python train.py --model="image classifier" --dataset="rosettes with rotational symmetry" --train_examples=97500 --image_size=40 --crop_scale_min=1 --horizontal_flip=true --translate=0.06 --color_jitter=0.1 --targets=["order"] --num_classes=8 --arch="convformer" --norm="layernorm" --norm_position="pre" --activation="silu" --mlp_ratio=4 --parallel_block=false --inner_norm=false --moe="expert_choice" --drop_path=0.15 --num_experts=4 --moe_every=2 --expert_mlp_ratio=0.5 --experts_per_token=2 --shared_expert=false --patch_size=[2, 2] --depths=[5, 5, 5] --widths=[96, 192, 384] --kernel_size=5 --label_smoothing=0.2 --loss="cross_entropy" --residual_init="zero_last" --optimizer="soap" --beta2=0.99 --lr=0.0018 --beta1=0.9 --shampoo_beta=0.95 --eps=1e-08 --precondition_frequency=16 --max_precond_dim=1024 --one_sided=false --adamw_lr_other_params=0.0026 --magnitude_pruning=0.7 --steps=5400 --batch_size=64 --epochs=3.5 --lr_schedule="linear" --final_lr_fraction=0 --warmup_steps=540 --weight_decay=0.5 --adamw_weight_decay_other_params=0.05
Rows from block 11 of a small image classifier, named by matrix and row number. Rows with one number within an expert belong to one neuron, the router's apart. Each number is 128 + 32 x the weight over its row's rms, rounded and kept within 0 to 255. All counts start at 0. After the name is the row's rms in percent of the matrix's.
Before each expert's rows are labels from the 100 images, of 14976, where the router gives the expert most weight on average: "top examples" is what is common among them. Only what is clearly more common there than usual is listed. The data: rosettes with rotational symmetry. In brackets: how many of the 100, against the usual share in percent.
# router: router (model.blocks.11.mlp.router.weight, 4x384, trained with AdamW), inputs 256-383
# up: expert up (model.blocks.11.mlp.up, 4x192x384), inputs 256-383
# down: expert down (model.blocks.11.mlp.down, 4x384x192, transposed), outputs 256-383

# expert 2
top examples: three-fold (97 vs 12.1)
router.2 085 [188 119 138 107  90 135 118 124 117 113  93 168 192 133 141 141 117 139  99 124 131  94 106 113 123 195 105 134 123  72 109 121 113 135 115 105  84 162 142 131 162 142 135  85 146 103 196 192 135 137 169 122 163 108 149 185 150 139 126 166  43 117 144 133 104 152  82 153 136 106 150 181 103  99 143  95 159 151 101  84 117 155 119 120  56  94 150 100 191 161 112  91 117  85 103  97 110 109 145 123 109 103 165 157 159  91 116 123 117 132 118 162 164  53 158 117  43 126  70 142 131 126  74 135  95 120  80 124]
up.0 106 [128 128 128 165 128 128 128 128  52 152 128 128 128 117  84 128 128 128 127 128 159 128 123  13  61 181 128 128 148 120 103 122 135 128 128 128  82 128 128 128 128 128 128 162 143 131 128 128 128 128 128 181  94 128 182 128 128 128 128 163 128  16 128 128 128 128  89  77  89 128 128 128  61 128 191 128 201 128 128 128 176 161 128 130 128 128 128 128 144 128 229 128 128  95 128 128  97 184 128 128 128  90 128 130 128 128 128 128 128  76 130 128 128 128 108 128 128 128  41 144 128 128 128  61 128 154  80 128]
down.0 121 [128 144 128 128 128 128 128 128 128 128  48 128 128 128 128 137 128 128 164  86 183 128 128 128 181 128 128 128 182 172 164 181 135 128 128 151 211 128 128 128 128 128 192 128 128 136  83 105  66 128 128 128 128 128 128 128 128 147 128  96 112 128 128 131 128 128 140 128  28  74 172 128 128 128  36 128 128 253 128 128 120 128  72 128 128 151   0 128  50  85 128 128 128 128 128 177 162 128 111 128  83  13 128 128 128 128 128  13 128 128 128 128 128 128 132  92 128 128  80 128 128 128 128 128 226 157 113 128]
up.1 088 [128 128 128  95 128 128 128 128 128 128  96  59 246 128 128 103 128 128 128 128  75 128 128 128 156 245 128 128 128 128  34 128 128  74 128  37 128 128  72 128 128 128 128 128 128 128 164 101 128 193 128  49 128 180 128 128 128 111 223 128 128 128 128   0 128 128 128 220 128 128 128 128 192 128 128 128  22 128 128 128 182 128 128 138 128  31 128 128 128 128 128 128 128 116 128 128 128 128 128 128 128  82  48 128 128 128 128  66 128 128 128 117  51   0 128 210 128 128 128  58 128 128 128 154 128 128 135 128]
down.1 086 [128 128 128 128 128  48 128 128 128 128 128 128 128  78 128 128  68 128 169 116 128 128 128 199 128 128 128 190 128 128 128 128 128 128 128 128 128 128 128 128 111 126 128 128 128 128 128 128 128 128 128 128 128 128 128 141 128  61  90 128 128 128 128 128 128 162 122 128 128 128 128 128 128 128 128 128 128 128 128 128 128 128 128 128 128 128 128 128 128 114 128 128 159 128 128 128 128 128  55 128  60 128 128  56 128 238 128 122 128 128  28 128 128 100 128 121 128 128 128 128  90  62 111 128 192 128 128 134]
up.2 092 [128 128 128 128 128 128 128 128  80 128 128 128 128 128  95 128 128 145 128 128 128  62 128 128 128 128 128 128 128 128 128 128 184  72 128  80  96 150 128 128 128 128  73 156 128 128 130 128 128 128 128 128 128 128 128 128 149  32 128 128 128 232 128 226 128 128 198 128   7 128 128 128 128 162 194 128 128 168 128 128 128 177 137 128 128  97 128 128  81 128 128  46 128 171 128 128 128 128 132 148 128  16 128  76 128 219 128 128 188 128 108 102 186 103 178 128 128 217 128 128 100 108 128 128 128 128  37 193]
down.2 091 [128 128 128 128 128 128 142 128 128 128 217 128 152 105 128 128 128 128 128 128 128 128 128 223 128 184  67 128 128 128 128  91 176 128 128 128 128 128 128 128 114 128 128 128 182 128 128 128 128 128 128 128 128 135 161 199 128 128 128  97 128  34 226  99 128 128 128 128 157 107 128 128 128 128  58 179 128 128 128 105 128 128 128 128 167 115 128  81 128 128 128 128 128 128 128  82 128 128 128 128 128 128 128 167 128 128 128 176 128 128 100 128 128 128 128  16 102 252 128 128 128 128 128  69 128 128  89 106]
up.3 090 [180 128 128 102 128 128 128 123  81 128  82 128 128 128 128 128 128 128 128 128 128 128 128 128 128 128 168 128 128 128 128 128 128 172 128 128 128 128 128 128  24 128 124 128 141 128 128 128 128 128  65 104 128 128 128 128 128 128 128 128 128 128 163 170 128 128 128 148 110 128 226 128  63 128 128  34 128 128 113 128 128 128 128 128 128 104 128 164 128 128 128 128 170  49 128 128 128 154 128 128  66 128 186 128 128 128 128 128 128 128 188 128 128 128 128 112 128 128  83 128 103 127 128 128 128 128 101 128]
down.3 098 [128 128 128 128 128 128 128 128 207 128 128 128  72 128 128 140  58 128 206 128 159 128 128  99 128 128 128 128  95 126 128 128 150 222 128  86 128 128 128 128 128 128 183 206 128 128 128 128 128 220 128 128 128 128 128 128 128  91 128 128 128 211 102 128 128 128 128 142 128 128 159 169 128  54 143 224 128 168 128 128 213 128 128  58 128 128 128 128 128 128 128 110 116 195 128 128 128 128 128 128 128 147 128 128 128 128 128 128  66 128 128 128 128 198 128 128 128 128 128 128 113 163 144 128 128 128 128 128]
up.4 109 [120 128 141 128 128 168  31 157 128 128 105 128 125 128 194 185 158 128 128 157 128 163 128 128 128 128 128 115 128 103 128 128  40 220  52 184 128 117 128  84 128  91  50 128 128 199 128 128 128 128 106 128  97 128 128 128 171 128 128 128 128  40 128 146 128 128 174 128 128 128 255 120 116  30 128 128 128 128 202 128 128  60  75 213 128 128 128 199 128 128 128 128 128 198 128 128 128 128 128 128 128 128 119 128 165  61 128 128 128 128 128 127  78 112 128 128 128 128 128  67 185 128 169 128 158 128 128 128]
down.4 104 [128 128 128 128 128 128 146  72  47  70 128  91 128 192  63  72 116 128 128 128 128 128  36 128 128 128 128 128 128 241 128 128 128 128 128  58 111 128 128 199 128 128 148  84 128 128 128 141 152 128 128 128 128 142 128 128 158 128 128 229 128 128 204  90 128 149 128 128 128 128 128  73 128 128 128 128 128 128 128 118 115 128 128   0 128 128 128 128 128 128 128 128 116 128  83 128  30 128 128  40  84 128 128 128 128 128  52 128 128 128 128 128 128 128 128 128  89 128 175  75 128 128 128 111 128 128 128 171]
up.5 095 [128 128 128 128 128 114 128 128  42 106 143 128 128 128 128 128 128 128 128 128 128 128 128 128 128 128 128 161 128 128 128  89 128  66 128 128 128 128 128 128 128 128 128 128  73  84 128 188  59 128 128  66 255 128 128 128 128 128 128  98 128 128 128 107 128 128  62 128 128 128 128 128 128 128 128 128 128 128 122  30 128 128  57 128 128 128 128 128 128 128 128 128 128 128 128 128 128 128 214  54 128 128 128 128 128 150 128 128 128 128 128 128 128 228 128  85 128 128 189 128 128 128 128 159  69 128 128 128]
down.5 100 [128 128 128   5 128 200 128  76  50 128 128 128 146 114 116 128 128  70 128 128 128 192 128 128 128 128  94 128 128 128 128 128 131  93 128 183 128 128 128 128  60 128 180 128 128 128 128 128 128 128 128 128 128 128 221 128 128 128 128 128 128 128 128 172 128 128 216 171 128  80 128 128 113 128 128 128 128 128 128 128 128 128 128 128 128 194 128  92 128 128 128 128 128 167 128 128  82  64  57 115 128 128 128 128 128  21 128 128  62 128 128 128 128 128 128 131 120 128 128 128 128 113 128 168 128  89 128 128]

# expert 1
top examples: five-fold (51 vs 12.6); four-fold (38 vs 12.3)
router.1 110 [ 91  97 207 136  72 155 135 153 129 100 161  78 123 101 145 131 140  61 128 153 159 153 202  75 184 114 106 103 114 163 157 162 139 120 135 106  91 135  75 148 143  63  79  46 138 133 136  74 153 155  62 121 176 115  84 150 175 154  89  81  87 129  95 166 159 142 159 240  95 181 127 109  93 139 133 125 137 101 125 135 132 128 125  89 108 133 140 139  83 103  79 162 151 120 113 113  90 123 146 103 129 132 114 129  84 117 128 122 111 116 148 192 137 173  88 183 107  54 157 147 127 129 147 132  98 133 161 141]
up.0 132 [128 128 128 128  95 110 128 128 134 128 144 128 194 128 128 128 128  79 128 128 128 128 135 128 113 128  32 128 128 128 128 128 128 138 128 128 129 128 192  75 128   9  86 128 128 154 128 128 128 128 128 128 245 128 128 128 128 128 128   0 128 128 128 128 128 128  54  49 128 252 128 128 128 134  53 128 128 130 128 128 128 128 191 128  72 152 169 148 161 105 128 128 134 128 128 128 128  84 128 168 128 170 161 200 128 128 116 126 147 128 128 111 128 128 128 128  69 128 128 128 128 128 128 112  53 128 152 128]
down.0 113 [128 128  58 128 128 128 128 128 136 128  80 128 128 128 128 128 128 167 172 176 147  34 128 128 128 128 128 138 128 158  74 128 128  85 128 128 173 128 128 128 128 128 150 128 128 128  54 128  76 128 128 128  55 128 193 128  84 128 128 128  80  67 128 128  60 128 172 130 231 128 113 160 128 128 128 128 128 128 128  35  55 128 128 128 128 128 128 128 128 158 128 128  79 128 128 151 128 128 128 128 128 128  81  95 128  73 128 128 128 128 128 255   0 128 126 128 128 128 125 103 128 128  61 128 128 128 128 206]
up.1 120 [128 128 128 128 128 128 128  89 128 128 128 128 182 128 128 128 215 128 128 174 128  52 128 224 128 175 128 135 128 102 128 179 128 128 214 128 188 128 128 128 144 128 149 128 164  88 128 128 167 128 168 128  75 128 108 144 128 128 128 128 126 128 128 128 128 128 128  89 128  26 189 136 176 128 128 128 215 128  42 128 128 128 128 128 128 128 163 128 208 121 128 128 128  13 128 128 128 128 128 128 128 179 128 128  87 128 128 128 211 128 128 128 128 128 128 128 128 138 128 128 128 128 128 116  89 211 128 128]
down.1 108 [128 128 128 128 109 128 128 122 128 128 128 128  51 116 128 128 128 206 128 128 128 128 108 226 164 128 161  79 128 128 128 128 128 209 128 157 128 116  41 196 128 128 128 128 128 128 128 128 134 128 128 128  32 128 128  97 128 128 128 128 128  71 128 101 128 170 128 128 128 128  78 130 128 128 128 128 128 128 128 128  59 128 128  63 124 126 128  72 128 167 128 128 128 111  79 128 128 157 128 128 160 128 128 128 207 128 128  73  58  76 128 128 132 186 164 128 149 128  62 128 128 128 128  95 128 128 128 128]
up.2 112 [ 99  19 214 195 128 182 125 128 128 166 150  49 128 128 128  96 128 128 128 128 128  82 128 128  54 128  59 191 128 128 128 198 128 198 128  97 128 128 138 168 128  82 128 128 128 128 211 128 128 105  69 128 227 128 128 130 128 128 128 128 122 128 194 198 128 128 128 157 145 128 128 132 128 128 128 128 157 128 128  99 128 128 128 128 176 128 128 128   0 128 128 128 128 145 128 185 128 128  29 128 128 128 128 128 128 128 169 129 113 128 128 128 128 128 133 128 142 128 128 128  47 128 128 221 130 128 159 128]
down.2 112 [128  65 128  77 128  64 128  75 128  61 128 128 128 128  78 128 128 128 128 128  44 215 128 128 128 128 156 128  91 128 128 128 128 128 128 128 105  27 128 128 128 189 128 114  86 141 128 128 128 128 189  92 128 128 128 128 128 154  75 214 164 128 128 128 128 128 128  96 128 113 128 212  73 128  74 128 128 128 128 128 128 128 128 183 128 128 128 128 252 156  98 128 103 177 114 128 128 181 128 115 128 149 128 134 128 180 128 128 103 128 128 212 128 128 128 128 128 216 128 149 214 128  38 128 128 128  72 128]
up.3 117 [169 128 181 188 128  41 128 128 128  27  87 128 128 190 128 128 128 128 128 128 128 170 103 128 128 128 128 193 128 128 128  73 128 128 128 128 128 113 135 128 193 128 128 128 128 128 128 128 128 128 128 255 222 104 139 128  61 109 128 128 181 128 128 230 207 176 110 128  59 143 128 128 187 128 132 177 128 255 128  84 128 128 128 128 128 128  80 128 128 134  98 229 128 161 151 128  98 128 111 128 128 186 128 128  91 128 128  41 128 128 187 128 128 128 128 128 128 128 128 128 192 128  42 128  60 128 128 128]
down.3 088 [128 128 128  91 128 128  42 180 128 128 128 127 128 128 128 128 146 128 198 128  89 119 128 128 128 128  88  87 128 128 128 128 128 128 128 128 128 128 131  51 128 128 128 128 135  98 128 192 128 128 128  28  68 128 128 128 187 128 128  28 128 119 128 128  92 166 128 128 128 128 228 128 157 128 128  73 128 128  68 227 128 128 128 128  59  59 128 120 128 160 128  70  62 128 128 174 183 128 128 128 128 128 128 128 128 171 121 128 158 128 128 128 128 232 128 154 128 128 128 179  50 128 128 128 128 128 128 128]
up.4 102 [128 128 184 128 101 128  60 128 128 128 128 128  52 229 128 128 128 148 128 129 128 128 128 128 128 128 190 128 166 128 128 128 128 128 128 128 128 128 128 128 138 128  36 128 128 128 151 121  75  62 184 153 128 128 128 128 128 128 200 203 128 196 128  74 128 128 128 128 128 128 128  29 128 128 128 128 128 128  76 128 128 128 128 128 128 128  54 128 128  46 141 128 128 128 179 162 159 162 128 128 128 180 128 128 128 128 128 144 128 128 128 128 128 128 128 116 128 208 128 128 184  84 176 196 105 150 128 128]
down.4 104 [128 128 111 128 128 128 128 160 128 128 128 187 128   0 128 128 128 128  59 118 128 128 128  72 128 128 128 128 128 128 230 128 128 190 128  96 128 114 128 128 128 128 128 128 128 109 128 128 210  42 128 128 173 157 128 128 128 212 128 128 128 128 128 108 128 128  35 128 128 110 128 236 128  86 137 128 128 154 128  40 128 128 128 141 128 128 128 128 128 175 128 128 128 128 128 128 128 128 128  63 128 128 128 128 128 123 128 128 128 128 128 128 128 128 128 128  99 128 128 128 128 192 128  93 128  37 128 136]
up.5 134 [128 163 199 128  87 128 128 128 129 128 255 128 128  97 160 200 128  79 128 170 128 128 123 128  28 128 128 199  75 128 108  77 128 112 124  78 128  29 156 128 128 128 128  79  95 106 128 128 255 128 209  57 143 129 154 128 199 131 128 128 128 128  94 128 128 159 135 128 152 128 201 175 238 163 128 128 142 128 128 128 128 128 104 128 128 197 128 128 128 189 128  30 112 128 128 107 128 185 183  50 128 149 128 128 189 128 175  71 128  89 128  85 128 128 128 128 115 128 128 128  71 128 168 128 128 128 128 128]
down.5 118 [128  68 128 128 128 128 128  23 128 128 128 128 128 101 128   2 128 128 128 125 128 128 128 128 128 196 128 128 128 128 128 128 168 187 128 175 128 128 128 235 128 166 170 128 128 128 128 128 128 128 108 128  60 101  91 128 128 128 128 128 128  91 128 128 128 128 128 125 160 193 128 128 128 128 128 128  90  82 128  99 128 128 162 128 128 128 128 128 158 230 128 170 128 128 178  31 128 128 128 116  84  97  56 128 128 128 128 128 128 128  63  62 128 128 162 128 128 128 128 209 128 128 128 128 128 125 128 124]

# expert 0
top examples: eight-fold (49 vs 12.5)
router.0 100 [ 61 204  94 139 178 163 155 135 160  99 123  88 125 186 104 130  72 167 128  89  72 157  72 179 125 146 129  73 122 107 117 123 119  98 156 151 137  71 152 115  41 186 195 194 131  83 105 140  90  93 104 124  49 119 128  82  65 138 155 127 177 168 113  75  88  93 129  61 122  95 133 156 155 111 119 150 122  94 153 149  89  61 156 104 151 140 123 138 129 134 142 108 141 140 135  68 136 113 111 148 187 172 113 127  97 173 131 135 130 132 110 125 170 134 180 113 213 153 129 124 132 111 104  93 210  90 166  92]
up.0 100 [153  63 128 105 128 128 128 128  73 128 128 178 154 128  22 190 178 128 158 128 128 128 128 128 128 128 128 128 128  83 128 128 105 128 151 128  45 128 128 128 140 167 128  98  94 102 128 128 128 128 128 128 128 128 128 128 128 128 128 128 128 128 128 128 128 128  80 128  82 105 128 128 128 128 128 166 128 111 184 117 128 166 128 126 128 128 128 128 128 128 128 128 128 178 185  73 128 128  99 128 128 128 128 128 128 128  63 128  86 128 128 128 112 128 128 128  29 185 194 128 149 128  69 128 128 128  96 233]
down.0 099 [128 128 128 179 128 128 128 128 128 128 128  22  18 128 128  61  91 128 107 128  61 128 128 128 128 128 128 128 128 128 128 128  73  60 128 176 128 128 172 128 128 128 128 128  88 128 127 128 128 128 128 128 128 138 128 200 128 116 128  99  77  87 128 146 128 128 128 175 100 128 128 128 128 128 144 128 128 128 128 128 128 128 128 128 128 128 147 128 128 185 128 128 150 128 128 128 128 128 128 128 119 128 128 128 208 128 112 128 128 128 128 229 119 128 128 128 133 128 128 128 128 128 156 128 128 128  75 128]
up.1 102 [128 128 128 128 128 128 128 128 128 128 128 128 128 128 128 128 128  58  59 128 128 128 128 128 128 128 128 128 128 123 207 128 128 128 127  99 128 173 128  32 143 128 104 128 128 172 128 213 128 128 128 128 128 128  76 128 128 128 128 161 128 128  64  97 230  46 128 128 141 128 166 128  56   3 166  89 128 162 128 162 128 128 128 128 113 128 128 128 128 128 128 128 128 128 128  81 128 128 128 128 128 128 128 128  24 128 232 128 128 128 128 128 172 158  81 128 128 128 175 128 153 128 128 128  71 128 128 255]
down.1 106 [128 146  21 128 128 128 128 128 128 128 104 149 128 128   9 231 128  89 128 128 128 183 128 128 128 128 128 128 128 128  57 212 128 128 108 128 128 128 128 180 128 128 128 128 128 128 128  80 128 128 137 128 128 181 128 128 128 128 128  77 129 128 128 128 128 128 142 128 128 128 128 128 128 128  96 128 152 128 128 128 128 128 128  85 128 128 103 128 144 128 128 128  92 128 175 128 128 128 128 128 128 128 128 128 189  87 128 128 128 128 128 123 128 128 119 128 128 128  45 128 128 128 128 151  58 128 128 128]
up.2 069 [128 128 128 128 128 128 128 128 128 128 128 128 128 255  82  82 128 128 128 128 107 128 128  69 111 128 128 128  38 128 128 128 128 128 134 128 128 128 128 128 128 128 128 229 128  77  68 128 128 128 128 128 144 128 128  52 128 128 202  47 232 153 185 128 128 128 128 128 128 222 128 128 194  58 132 132  46 128 128 128 128 205 128 128 133 128 128 128 184 128 128 128 128 100 128 128 128 128 128 128 154 128  34 128 128 128 128 128 128 128 128 128 128 128 217 128 128 128  37 128  74 219 128 128  62 128  44 128]
down.2 069 [128 128 128 128 128 128  20  10 128 128 230 128 128  60 128 128 128 128 128 128 205 128  54 128 128 128  92 149 128 128 128 128 128 128 128 128 128  62 128 128 128 128 128 128 128 128 128 128 128 176 128 128 128 128 128 128 215 233 128 128  53 128 128 128 128 199 128 125 176 128 128 128 128 255 128 128 203  59 220 128 128 128 128 186 128 124 128 128 128 128 128 128 128 128 128 128 128 128 128 128 128 128 128 128 125 128 128 128 128 128 128 128 128 128  21  71 128 128 213  83 128 128 128 128 128 128 128 128]
up.3 077 [128 128 128 128 128  51 128 128 128 128 128 230 128 128 110  76 128 128 128 128 128 155 255 218 128 128 128 128 128  99 161 128 128 128 128 128 128 128 128 128 128 128 128 205 128 128 128 128 128 128 128 128 128  89 128 128 128 170 128 128 128   0 135 196 121  46 128 128 128 128 168 128 128 128 128 128 128 128  92 128 123 128 128 128 128 128 128  80 166 159 128 128 128 128 128 128 128 202 128 210 128 128 128  88 128 128 128 128 128 128 128 128 128 128 128 155 128 128 128 128 115 128  42 201 128 128 128 128]
down.3 086 [128 128 128 128 128 128 132 128 145 128 116  58  80 108 128 128 128  36 128  30 128  49 128 128 157 128 128 222 230 128 155 199 128  85 128 128 128 128 128 128 128 128 198 128  64  74  65 196 128 119 128 128 128 128 128 108 128 107 141 128 128 255 128 128 128 174 128 128  34 128 128 128 128 128 128 128 128 128 128  82 128 128 128 128 128 128 118 128 128 128 128 128 128 128 255 128 128 128 128 106  94 128 103 128 206 113 128 128 128 128 128 182 128 128  54  59 128 128  29 140 128 128 194 128  65 128 128 100]
up.4 100 [ 71 147 128 128 198 135 128 128 128 128 128 128  66 128 128 128 128 128 180  64 128 191 128 222 128 128 128 134  71 128 128 128 128 128 128 128  26 128 161 128 128 117 128 128 128  89 128 119 128 128 134 128 128 128  35 128  75 128 128 128 128 128 128 128 128 128 128 128 128 128 128 128 128 107 128 128 128 128 172 128 128 128 126 128 139 128  50 128 128  72 128 128 128  76 128 128 128 128 128 171 128 128 128 128 128 128 128  30 128 128 128  86 128 255 128 128 128  88 128 172 128 128  85 128 128  54 128 128]
down.4 094 [128 128 128  52  95 128  26 128  93 128 128 128 128 128 128 106 128 128 128 167 128 109 128 128 128 128 128 128 128 217 128 128  29 128 128 128 128 128  66 128 159 150  64 128 128 128 128 128 128 128 128 128 128 181 128 128 128 128 128  59 128 128 143 128  72 128 128 128 128 116 128 128 128 194 128 128 186 128  55 128  92 128 128 128  52 128 128 128 128 184 128  91  69 128 128 128 110 128 128 128 128 128 128 170 128 128  95 162 119 118 189 110 128 128 128 128 128 128 112 103 128 128 128 128 128 231 116 128]
up.5 086 [ 65 128  16 128 128 128  54 128 128 128 127 128 128 128 128 128 128 128 128 128 128 128 128 183 128 128 210 128 128 128 128  99 128 143 128 128 128  73 128 172 128 128 155 128 128 128 157  39 138 105 128 188 142 155 123 128 161  30 176 185 128 128 128 128 128 128 102 128 128 128 128 128 128 128 128 128 128 196 117 128 128 128 128 128 128 128 128 128 128 128 128 128 177 128 206 128 183 128 128 128 128 128  20 128 177  66 128 128 128 128 167 128 128 128 128 128 128 128 128 128 128 128 128 128 128 128 100  89]
down.5 090 [128 128 245 128 128 128 221 147 111 128 128 117 186 128 128 128 128 128 128 128 160 128 175  37  35 128 128 128 128 128 128 128 128  33 128 128 168 128 107 128 128 128  88 128 184 128 128 128 150 107 128 128 128 128  74 128 128 128 128 128 128 128 128 128 128 128 128 128 128 128 128 128 128  84 225 128 128 128 128 128 128  43 128 128 133 128 128 128 128 128 128 128 128 128  51  96 119 128 128 128  31 135 234 128 128 128 128 128 128 128 128 128 203 128 128 128 128 128 128 180 128 128 128 128 128 191 128 119]

# expert 3
top examples: ten-fold (85 vs 12.2)
router.3 104 [161  79 145 128  87 114 105 100  72 149 118 126  67 105 128 116 116  83 162 102 141 135 130 132 120  91 131 163  36  90 123 108 132 166 114  81  81 107 194  87 177 136 117 105 126 149 126 188  93 111 121 122 145  99 136 121  85 148 166 137 182 130 177 155  88 123 155 104  97 116 107  83 153 139 115 139 135 195 153  95 195 190 104 111 159 132 101  97  67 170 197 137 108 136 105 174 166 166 111 164 100 133 156 122  96 108 179 148 132 130 123 114  82 135  59  99  54 143 103  97 115 221 156 171  74 100 126 146]
up.0 079 [111 128 128 128 128 128 128 128 242  88 128  81 128 128 128  80 128 128 213 128 108 128 128 128 128 128 128 128 128 128 128 128 128 128 128 128 128 128 128 143 128 128 128 128 151  41  94 128 128 100 128 128 128 128 110   0 128 128 128  82  51  80 128 128 172 128  81  90 128 128 128 128 128 128 105 128 128 128 128 128 186 128 128  54 128 128 176 128 128 112 243 128 128 128 122 128 128 128 128 128 128 128 128 128 128 128 128  10 128 128 149  59 128 128 128 104 128 117 128 128 128 128 128  74 128 128 128 128]
down.0 090 [128 206 154 167 154 143 138  76 128 128 128 128 141 128 128 128  82 128  96 128 128 128 128 128 128 164 128 128 128 128 128 128 152 128 128 128 182 128  77 128 128 128 128 128  89 128 128 128  70 128 128 128 128 128 128 198 196  69 128 128 128 128 128 128  84 128 198 128 128 128 128 215 128 128 128 194  13 128  89 128 128 128 108 128  64 128 128 128 128 121  50 128 128 128 128 128 128 196   8 128  97  76 128 128 128 128 128 101 194  72 100 191 128 128 128  84  77 128 128 226 178 128 128 128 128 128 128 128]
up.1 113 [128  95 128 128 128 128 128 128 128 218 128  88 128 128 190 128 128 209 128 175   7 128 134 212 129 128 128 128 153 128 168 128 128 128 110  89 128 102 128 128 128 128 128 128 128 128 128 128 128 128 128  93 128 128  37 128 128 128 140 128 128 128 128 128 101 128  70 128 128 128 128 128 128 128 128  71 128  93  44 128 120  79 155 138  66 128  43 128 128 128 114 247 185 128 165 128 128 128  84 128 128 176 128 128 128 103 205 128 128 174  48 128 180 177 117 128 128 194 180 128 139 128 128 128 128  51 128 131]
down.1 106 [107 128 193 128 128 128 128 128 128 128 224  82 154  75  67 194 128   0 128 128 128 128 128 128 128 136 128 128 128 128  74 128 136 128 128 128 128 128 128 128 128 128 128 128 128 128 128 128  72 128 132 128 128 128 178 160 128 128 128 145 128 128 128 128 128 128  91 181 128  79 152 128  86 175 226 128 128 171 128 196  96 137 128 128 160 115 255 128 128 128 128 128 128 128 128 128  96 128 128 128  88 128 128 128 128 128 128 128   8  58 107 128  28  24 128 128 108  98 128  50 128   0 164 128 128 128 123  19]
up.2 099 [ 70 128 128 128 119 128 128 128 128 128 128 128 128 128  44 128 128 128 128 128 128 128 128 162 128 128 128  99 128 128 128 147 101 128 128 128 128  59 128 128 128 128 128 128 128 128 208  94 128  81 128 128 128 128 128 128  74 149 128 128  59 128 108 128 128  91 104 128 128 128 128 128 128 174 128 163 128 128 128 128 128 128 128 128 128 128 128 189 128 172 128 128 128 128 128 128 215 128 128 225 128 128 128 128 128 128 128 111  66 128 128 128 128 128 154 128 219 128 128 128 128 128 128 128 128  64 128 184]
down.2 100 [164 128 128 128 128 140 154 128  73 128  43 128 128 128 128 128 137 128 128 102 128  75 128 128 128  81 128 128 128 128 128 128 215 128  89 128 173 169 128 128 128 128 128 128 128 128 128  36 131 128 143 128 128 128 128 128 103 172 128 128 128 128 128 128 128 128 128 128 128 128 128 128 170 128 128 128 128 128 128 128 144 128 106 128 128 128 128 128  27 128   0 143 128 122  75 128 128 197 128 128 128 128 128 128 128 128 128 128 128 128 246 198 128 128  80 133 128 128 128 128 128 128 128 128 128 243 128 128]
up.3 117 [128  74 128 128 128 128 128 100  43  29 128 128 157 128 128 128 128 128 128 128 128 128 128 176 128 124 128  70 159 128 128 128 128 128 116 117 128 128 128  63 160 128 128 128 128 128 128 239 128 131 128 168 128 132 128  88 128 128 128 159 119 128 128  47 128 113 128  42 128 128 128 169 245 128 128 128 128 128 128 128 128 123 128 128  61 141 128 128 128 128 118 128 128 177 179 140 128 128 128 128 128 128  91 149  85 128 128 128 128 128 128 128 106 128 192 128 128 128 128 128 128 128  60 128 128 199 128 128]
down.3 110 [128 196 128 128 128 128 128 128 115 128 128 128 128  58 128 128 200 128 128 128  61 128 128 128 170 128 128 128 104 128  26 209  76 128 128 128 128 128 107 128 128 138 128 128 128 128 128 128 152 128 128 129 128 128 128 161 128 128 128 128 134 128 207 128 128 128 198 128 101 128 128 128 128 177 128 128 128  73 128 128 128 128 128 128 128 128 128 128 128  96 128 128 128 128   4 159 131 128 145 128 128 128 128 128 128 128 128 193 128 128 128 128 128 128   2 128 128  80 128 128 152 128 128 128 128 128 121 213]
up.4 088 [147 169 128  89 128 104  55 128 128 128 128 185 128 101 128 128 113 128 128 128 128 207 128 128 234 128 234 128 128 128 128 128  78 130 209 128  60 128 128 198 184 128  88 128 119 128 128 128 128 128 128 105 128 176 100 128 128 128 128 128  50 205  83 128 128 128 128 128 128 128 128 186 128 128 128 190 128 128  80 128 128 128 128 190 174   7 128 218 128 128 128 128 128 128 128 128 128 128 128 128 141 128 176 128 128  80 128  76  34 128 128 128 128 148 128 128 128 128 128 128 128 128 128 128 128 128 128 128]
down.4 097 [ 41 128 128 128 217 128 128 128 128 128 128  73 115 153 128  83 128 128 128 128 128 128 128 128  85 128 128  20 128 201 128 128 128 128 128 128 255 128 128 153 128 128  54 117 128 128 128 211 128 128 128 128 128 128 128 128 128 128 128 128 128 128 128  33 128 128 128 128 128 128 166  60 128 128 128 128 128 128 128 128 128  82 133 128 128 179  51  83 128 128 128 154  76 124 128  93 128 128 128 209  71  55 128 128 128 128 187 141 128 128  84 128 128  88 128  71  46 128 104 147 128 128 146 128 139 126 128 128]
up.5 115 [128 128 128 128 128 207 128 128 128 128 128 128 128 128  17  90 128  93 128 128 128 165 113 128  77 128 151 128  88 128 128 128 128  89 128 128 198  82 128 112 128 128 128 128 128 128 128  47  62 128 128 128 128 128 190 128 128  84 128 128 128 119 128 128  61 128 139 128 128 128 128 128  65 138 128 128 128 209 128 128 128 201 128 128 128 164 128 128 128 128 128 128 116 174 120 156 191 128 128 128 128 172 128 153  70 183 128 128  66 128 128 128  57 128 128 159 184 128 128 128 128 128 128 128 128 128 177 128]
down.5 113 [128 128 128 178 111 143 124 128 128 128 128  89 128 128 208 172 128  43 128 128 172 128 128 128 172 128 128 128 128 128 128 218 128 128 128 128 128 128 128 128 128 170 128 128 128 128 128 128 128 128 128 128 128 128 128 128 191 150 108 128 128 156   7 128 200  67 128 156  95 128 128 128  92  63 128 128 128 128 128 128 128 128 154 128  68 108 128 130  57  28 128 128 128 128 128 128  67 128 149 128 128 128  68 128 128 128  48 134 128 128 128 128 152  68 128 104  41 128 128 128 128 128  38 128 194 128  37 128]